{"model": "contrastive image-text model", "train_examples": 48750, "translate": 0.12, "tokenizer": "char", "encoder_channel_attention": "se", "encoder_stem": "single", "text_encoder_norm": "rmsnorm", "text_encoder_head_dim": 64, "ema_decay": 0.999, "warmup_steps": 150}
Rows from block 10 of the image encoder, named by matrix and row number. Each number is 500 + 50 x the weight over its row's rms, rounded and kept within 0 to 999. All counts start at 0. Numbers have three digits each. After the name is the row's rms in percent of the matrix's.
# convs0: expand 5x5 conv (encoder.blocks.10.convs.0.weight, 120x40x5x5), inputs 25-29, a 5x5 kernel for each
convs0.46 099:408413546536470411544557554512545569537518448465502497509472517494442456515537527501422427535537474492492528453408502496474407454468539518447424444509550519541506525530449511504523430442424501534449484492541554433486566526591466528516467454471476484495407495471496474434509479465463409407506460413415422423521463560452535524473536482570546487549510500558503536515577611517602
convs0.47 102:574443516427483488440417495459468437435407436409484443472509478504564472529535469555448430538523601471412526530504479430537557551500476553560592550488380445484461486474501471442452544500526523459575582505507492556500540438451539388430464479543463428377504495421484556478452410445451491505524430533476464508467522546525516515451505517564513486509490513521537478561460433522567
convs0.48 101:597541541577520528506473538513473526550511509455481531528527466508604603504429425426509500383387430480482385440442508513540525488494500441578539573594476481487482472407491515518408386531494501338495504549545450511533485455488521493496578486591608492602579559517514514561515518523525510510492463519475477507526510425526548552498466557561582485467468499473425458502551468407452
convs0.49 100:584484517511473581627537492542528563543555555596602581571535566577526529536487530505540463479484498495552442515524488516515471470500499462495563517494501526462469515500499578543593483516545478565516477477460540451534449513550528511529438493496465512429430527460467452439468473439458489540521484549536499467495490466478535482479527523519507500466461473470470555546469441475556
convs0.50 099:435461495525505509469550587518457522517539490536545548542641490509575556569483473530493495547544503475524481546625549530436538553480505494489521508473571573491469538587513495477477549537478482475461481429535475541497502483538560511492563465536449508523491529463413483439524449477502472538535509539419542547508515534430472505511481447401452470482413280424411418513409433404482
convs0.51 101:483485538508542400475427520533506440459511481542437451516550524556489481565388545544554528610569546550494553582587568479563586562518493473442563503507435441490436495476456432455550498446428564580460477456499593523504496563498482448477475503534527518472494468585489479471504521535492428474564500553524497394528574544477453602600530446506547631536376501555550570457454483563516
convs0.52 102:331491477530527344480521542498455532590507442487485474480491489443470486425497541470507522487462530489464492529528546534424453565516528514499537426458552444489557524539547466576635521484432553585469469524573528469487534565533480499511506514509473556464488517513522396436553531459477445559504450517495420416367440487424388411510513321422508521517420429547534486509501475434498
convs0.53 098:525483446422413509486496467449467501480491449513505528490542567540571553476479464468571463502531463481415492566532511509489543565570531448565552485460539485492520568585472551560520555472462564517549471459492531515573622598547527511534454536460463428409448507458417468472522472441440497453428368497453509472504537415514493511506433490485476513451514479482428408471476516430484
convs0.54 102:519519613575539548576651566585547612581574566531588545580489465463540542482561531495478458535453397389502524463390379529499403390425464506459464453451553493517535494542427412461510442385394414478487526422466478493522478519528417566537527514504561538457430457536556415482491513507525450498500486491470495475461493421508501572547544452537608601524513566519497517495494516512524
convs0.55 099:541529467501437512471495458463492505505472482540588591557498537584587556521470467526540573517506585566589485562584566539554547539545455423527565533493544465441415482514618563457388464551491495486420458496437416438469456410507507428505495468454510517531512550504512446545561540523478494586528544494520509575503436483453413367455446445455423499481443553476514519523559513643595
convs0.56 101:387448529489485413375428473483460397478465505497339506524624449451458515512483438449432488505440378472494484420499439520547463441512490452525475451467487478501509551360530502566599468479551563532467522464518494508473502491494435429535484492431432431545537367457481579559387496433550519427443477557570616534508440404534476481532462463535473501499566517450448457470483444430495
convs0.57 099:540509481465476463465406432462515486493454495512525443426536557518525499465567494429497426475488468431493558506491413450504498457521551454437453483533469467529497587474522535572505507498471458476574597575565505608552558533407496506481485537465453548496434530529563515475453446472462492501513445481458544526570591518511485576607529521526576625567459553560598596560587563570452
convs0.58 101:516564547496451488497469446418568524471521516518481470517517464530495491594530524602517458512466532500465583628537497459516607632540480544610500549523522505542498536546465465401552582470460421492587544480457481575569506519551427472464458493441423419493473478419501493466438453462451514499485441500521484525529543552479475520477487526568479447495424421438457486441353433444504
convs0.59 102:448428540589532402446493568501455450540549496515507612527502496500542568513495434471561504506526511480454523552544498521487524520452471480475440433464467463480492466391452416459429476451419426511491457488495531487530499520510622566496519433533523507468414548478496479433479425481433424528492509516449498509567502461491575582475540477512551560499495525598542565573519603561616
convs0.60 100:413566574495475411454454541491426413456498478442477485469471417502463527476505491504522507533533511427514484525534539454500490516446473485459486463490445482469368438416479452473369482466510434468466490497467460488421414416438573505496497460574537504460466615515566440551489509509450500569513451469451490455475459556497494487438414487511450411430476517467519497462488532529582
convs0.61 105:527556478458546503508462469520519482470508522470507473562522505450449473460477529440469474444493522534619483446505627573451439468525534510542498538511413471450527503508487566599502523512444465518448365441383464357379400405462470473481449506510466505545472469475490536431520407494440521456467494462524575605495524535583525488391498546495502539479475520487534570493455549537621
convs0.62 098:414470477456563511506512518438609561514524464512516584542500505433508452527560548517545527478508436453482469471472475406462440443450512484451518479479576574549553505548553493492496540450420470551460443471450557500526531560540584520620540525480441497462474528423441459482426449501397453475474455522476475519519548495447448486531474532515452407428501460498438384520471448522503
convs0.63 101:371410451539532434462548515535479531583487453457544491412438468445416431495530493508507477449505506532498481419529448481548424417420480484453388446470525536463466456520526496448488500468443480453424434462522551491444464520552480511493507532467459469524482446475485552571483525528509478509487510482496531528449508510439429536539523479445518477569444450468616595520503570541586
convs0.64 102:479478444406506523524511437448560503461512469475478495536486458486435409450498521564540456461513491510535437414474537511497483436522519485499435446464310390496455449451502500495470549502533506561560525468511519511476462468477450451560495501512432491550537425449428457540495488479454441492502464495501497509474504505489547496526654493469442476510492504546453475520529508506455
convs0.65 101:426391448473455460431366407477373416334461448407411460484475410435542484493504464466405486440429433478509428383434492596448459507454524522466461447425440526416468417472513523574527449514582598522491484533530473500437409476505502447487541559485508482612539533495453493500469517441443509412450543597562544516497533423526460527473475523486489404494512488453436496556496501522480
convs0.66 101:531520547434459515493424502545479437476513524446493587486529553539569605540490474486549576450569467453459516528535471490520565509525457471427455411414452522479466511502519528512486552527543546480491448441469437447428429389466479485560589474517544486516519534437532483501499480454562488543492577522477399487459463433483517516503544453445433507508459377425424498480483517556633
convs0.67 097:490555560600537474514488547583488437551518565476495511526543518503444494525563514501414502560546506544521570591501535516595552515516532569496526503536504505508508507393461391502469465468465411440546562525413372618547461404474552520535458528535503508448456480508533471447465514461479438478503427481550457486479482481473507511559462529474570516537488514471497502493547505492482
convs0.68 101:575549444491459432482434399460402433383422471457464478521501408438470547512525490538621503474474498505522456465497577517523497532509530528512499469479362481422450442435496586568521450499547572506460502518576514524492520570602532535485543561569544501480440496494468500443620561543493486535546536499534579457531479421528480475520526462515466464512451503459448442420485502465429
convs0.69 098:456436434515490484498503467533515547527442539516495472527516486415446488547482498517480464468464458460500466443375461457495429361461448544487487561534487480496511580614597625503502488484511484422501507473510448505504475506411520518538549453553571527515540569527584540473542540548498469456495483462408555480484442410473495489454421599524526484370569562563515468605510504487475
convs0.70 102:428548504484500507497526539463490502548546471532519559500531571566571547507520514523481586473485517503478515460554543485521458492468494450545527539456532514413426407485539504439411503635538499416520558542581480545518535485504408419444455557415450488443531465390431460477456518452427428517494472434502478480590494493542498540576488458466521523507498467440536515457450423492474
convs0.71 099:541577532601644462471514625512490478599530523488543526513462552569478499494448454493580498451462600548496481564594581571484498529506540481472564535519478441577543469454434465397455434425398445481505519480628628493536488562566547573564448454467541539528445470481562484476545440524511434495503498456504511462465490566473446472540548428390472470539475431488490539440485510488488
convs0.72 100:473474513499488467535640549534442579558512470493502486512431521477481403442470461516531535452439366411426423365386340379570441359420456441443464480435533517472473466600565532477482516543552458533473454380534537549502549475544479587498555474535563549574569508638634609558530671628583556556519576536403558462439487494524530514525494485555519575611512559528585490492555501501520
convs0.73 099:449359335504482400451457434538455425472471426488431467462473465489435473487534468570532480465517496515605513471464487569452441475476544527484500505475573537574581559506528526553515530507495534544502529497524476463478455549449538504504490432474537512528420444501591549580437467543567516485455439543609489453487509548389431454421447461412442397424468466388415462531560477479483
convs0.74 099:542527519500465540490491457431548517451437403503563581510462523607620545638530495511465430481494468469428489529521551491523514486485444542476519420366507524558535566572636458471480594508508506484506402445489514486389498514476535545531500538496462511519488414426455498583510452469509536507548496545594504496575565613555491590556557496384397471469469391425539484537528540514607
convs0.75 101:517475481499464602495478498502510422450482522509537531513531518559523561462525567517555559453539601547610489551589535582426470538560559412414478541514477452475477468505503495453467482540577500345435539550477428513493492557530545548544546543502453534599549470505474555529479519579554486511549534539543539434539485480487505463490489495501470507525440467372443555476508512468517
convs0.76 103:417368395452444425443450419446483491444476493536556530535496570449510512456460446487579488561519571648548537540527582620575525515486512523560504505489581570583558523483515510499506452462490437504514568457460450519566497554485529564563471582528564507557495478487486432444484423471487483429398371453502479474566515543478492500566484488607517483483473439477444465428447501475436
convs0.77 100:478473511575551518556530514577498511507557599439463488611580539458497484521533507532500374525500511491446492519526492483489558528550504384473602651544503480503485404484433494408407440542461430431572503501444346577539542515442492481418507544512457477364477468511426408488487461419428476476453379332447466370445517533409443483517487450556499462468453412456438472472434445461462
convs0.78 102:386499517595458354460562526541457494547466492491438510489452482543617574476514479503499524512475456506502535543498490451518552478522534486514497498523422411441515553531486448475478538526484520479545546479472538565559559486446415484538585535480488533587530462501539598489466459525570513477473464559449522508456497472521442489547407459524501472501391461486486508411502513475485
convs0.79 100:542507539535520452419460500517535501482422513511567506475536614595565554557507527531455461555535588568488588572621589508500551595531496493547436472449581490495455453560510446379364522519469424379534466493541476451422512548524494438461530552468458489494568492469499468541500598568506549573547498493497519569525511520444525555535517433382432459460450347403419484467415399477504
convs0.80 101:502501512576499443523527591554510558618583437514514502474475414404438497520497489467466523471511488486498440471410444534490491432439463496508441439496547545581555559597558503426481529525435500526455484504555572475425489558664527506471426428474474490501482443465490451407480448461435433530524572497502549523466519500476451480492498487487536513525502558496476443534533535440401
convs0.81 099:481422576447479500523547573500556546646653486471568535498454430549568547500495562519502480519577523414499489563531489463509508497505489501542438505443577508531445510565443424539461531457452470435548487474472597497511556573516550492472519514541449409461506462455482508548517459486489470472505383506443509455458513482448480465457464470532512422521522503501463471475458526503453
convs0.82 099:508524501509520466437414423491442508519454471490484503448517531519570582538467503530493451528587547559525567565555549523471494567490502547510555500427607550492452448533574441437427529457465425533551482429523561444499529590649596531409440538524447474464518460480471481412407496473416476420426511517482482540530529563552501498509544417500472461479486483455443453543523479492570
convs0.83 100:512539475470389583500519443376540529550510480524469456455454492516428378485557488495493449520551512451491557452457500509539471473541495533514511529581534446527517532539558490463473510472565518506470376405453495459518461472479435541525560614443536451443503474541501438457545604541506437496594565468483443525497509524483471559536515484490489521615551509532550540489569542518560
convs0.84 100:459504483463474457465404483483453445441482596486433503557525419506562525520500484466475485445463518512447465464449480446430424434467450562527402409441477456439369442424477547438503519484632551544586525579589600520480548527568521492530553512548520498489526525467452501530533482457486378406551596531451433503486507462482508502541564514527498561621528478507494556546544496563528
convs0.85 101:473441387443449466432430505457379434423455424479474414435488447458454403415468486569514531471472477491492533464459534519457532488539478397449500496503373408462423497455475515461460480520598547535506482484528514506482534545491521541534489497458474469454494527488446463513507520488486503543459456495558526473488522539548477540575603442450476565534496410463586586575560482587506
convs0.86 100:559502481452363559476504458435503538504578548487493521534557467539545577631477473387442459440482478472477562562504542504551503555559525632537515518426504562545526488542540538550476504549502513441515498455529515479434421470481401480481545547454463516535523502481436421528539498391445500534449500425468472483402441511506533494525556500506490476533507502492494497465457530437469
convs0.87 101:551426442424440489456417499453483520447393445503465484444414531515497370471536518504504522523553536630590484499573554471530506467532513460497507490441672585623611564623531482492475466531430388437533572488415418529490517482487582554581522484562557579553494534533528562524503489481526546494536498543540483488507508524471475465342456483483450463491430521540515575501513504521534
convs0.88 102:492502519493426528439497423431537460434402428468454454425488550442461396423560512510493429458453459388514516420374420471570473491473517467480555496461451411438471509471528455434424495512502514507443504506501542488541501516509461535539488536525513496468536446472482432517435431459473457489491484454452486543557555523503521547637557564475565519627536555526627601544626548558625
convs0.89 101:510482444500503540558471510464574550471468390580532479481495497514514484413398486502494445514581578475527571606577517501565490520487497541506494469532605538507551471464389465376446478450498507487512596520545546548591534506507595586572533542549511588566610505424514531494464477512521558457492456557522451575503515535474544467526530470448482461461535500522475510594530512422474
convs0.90 100:505505502447503496554581534523503536527417421526526420395432533499470444421555580493508478604573495485510585503459451380482480495486520501488446480514494509470482542467421371481465493436369464518603518429477576492513567531542416515469500494546520489518494517500455514459438533522587521491433480466516467436455381534433438461458559464443481501592459555581573560490516458476489
convs0.91 102:556552519479448517563535539488522492475490516551535516509427528517553568613522630593567553502528507550505497551601551490479537517539531450421426493460467526466499512448528452397449456503503521424548531488577557563539516600636462492527492515492425449426523495389455442485516438473471535464432492518473406469480517494431448542525527426399447446504416359328341472472508476393503
convs0.92 098:451505469526501501537519538498503530544573498550474493503603474465454429534552475449441472456422410503464506478451491499506456484485476550489517531493599528530516545550555470526565557452471461503484459479444507478473501489621428517462524438488448473469473457496487467461442478485436443506510511497489473415452427505505452434496479501476528443499552438432401404482472488443427
convs0.93 100:623548534524516619557572491544568521581575548527539545581542623553568572518449503471434470481518481465457474580557532493486579528456483472546561541494557505566525552444461404493516557493481471454627513489440455508515561496467526494519509518461480494458527484478466581622489425507502600567551504605579469509500514530519515542520505481512424497542442437455518531454402474501518
convs0.94 101:535507560482460524485513482524519476489563579460497561597569474513464470510508468479471514447451412464519497411435440513425433421383414424503509488476358412517505469372390546599576486522554596568592611611469470584589510477415556518490432419542477495409352562573548450388466438494468448439476518502531523467466510500588625505480418583534467407469522433493565547468410495519521
convs0.95 099:461497556544505503559561588511531601581598474603499581517553450568498466542543502490505533504511460594545520519460504535456464409511481452410502486485601449531490585535490378429470589450417424487512530511551503531535541600556564465510443414542473523506423489520536461481500451443516482614539506510464536469526513546512499423424473434468516522376482485485493473515495467520500
convs0.96 100:465521439527609457456449506573545417502536529540558545491474580566537486493565490536548465513463482471468487510461457471512550516509476496550500506525458453523503545522518472515468540565536431533492499495572540493465489576543495593590555543457604564578573440519544641580493498553564488484474437446397449446421469416504471454501468429505593599569465552504627548512571540545560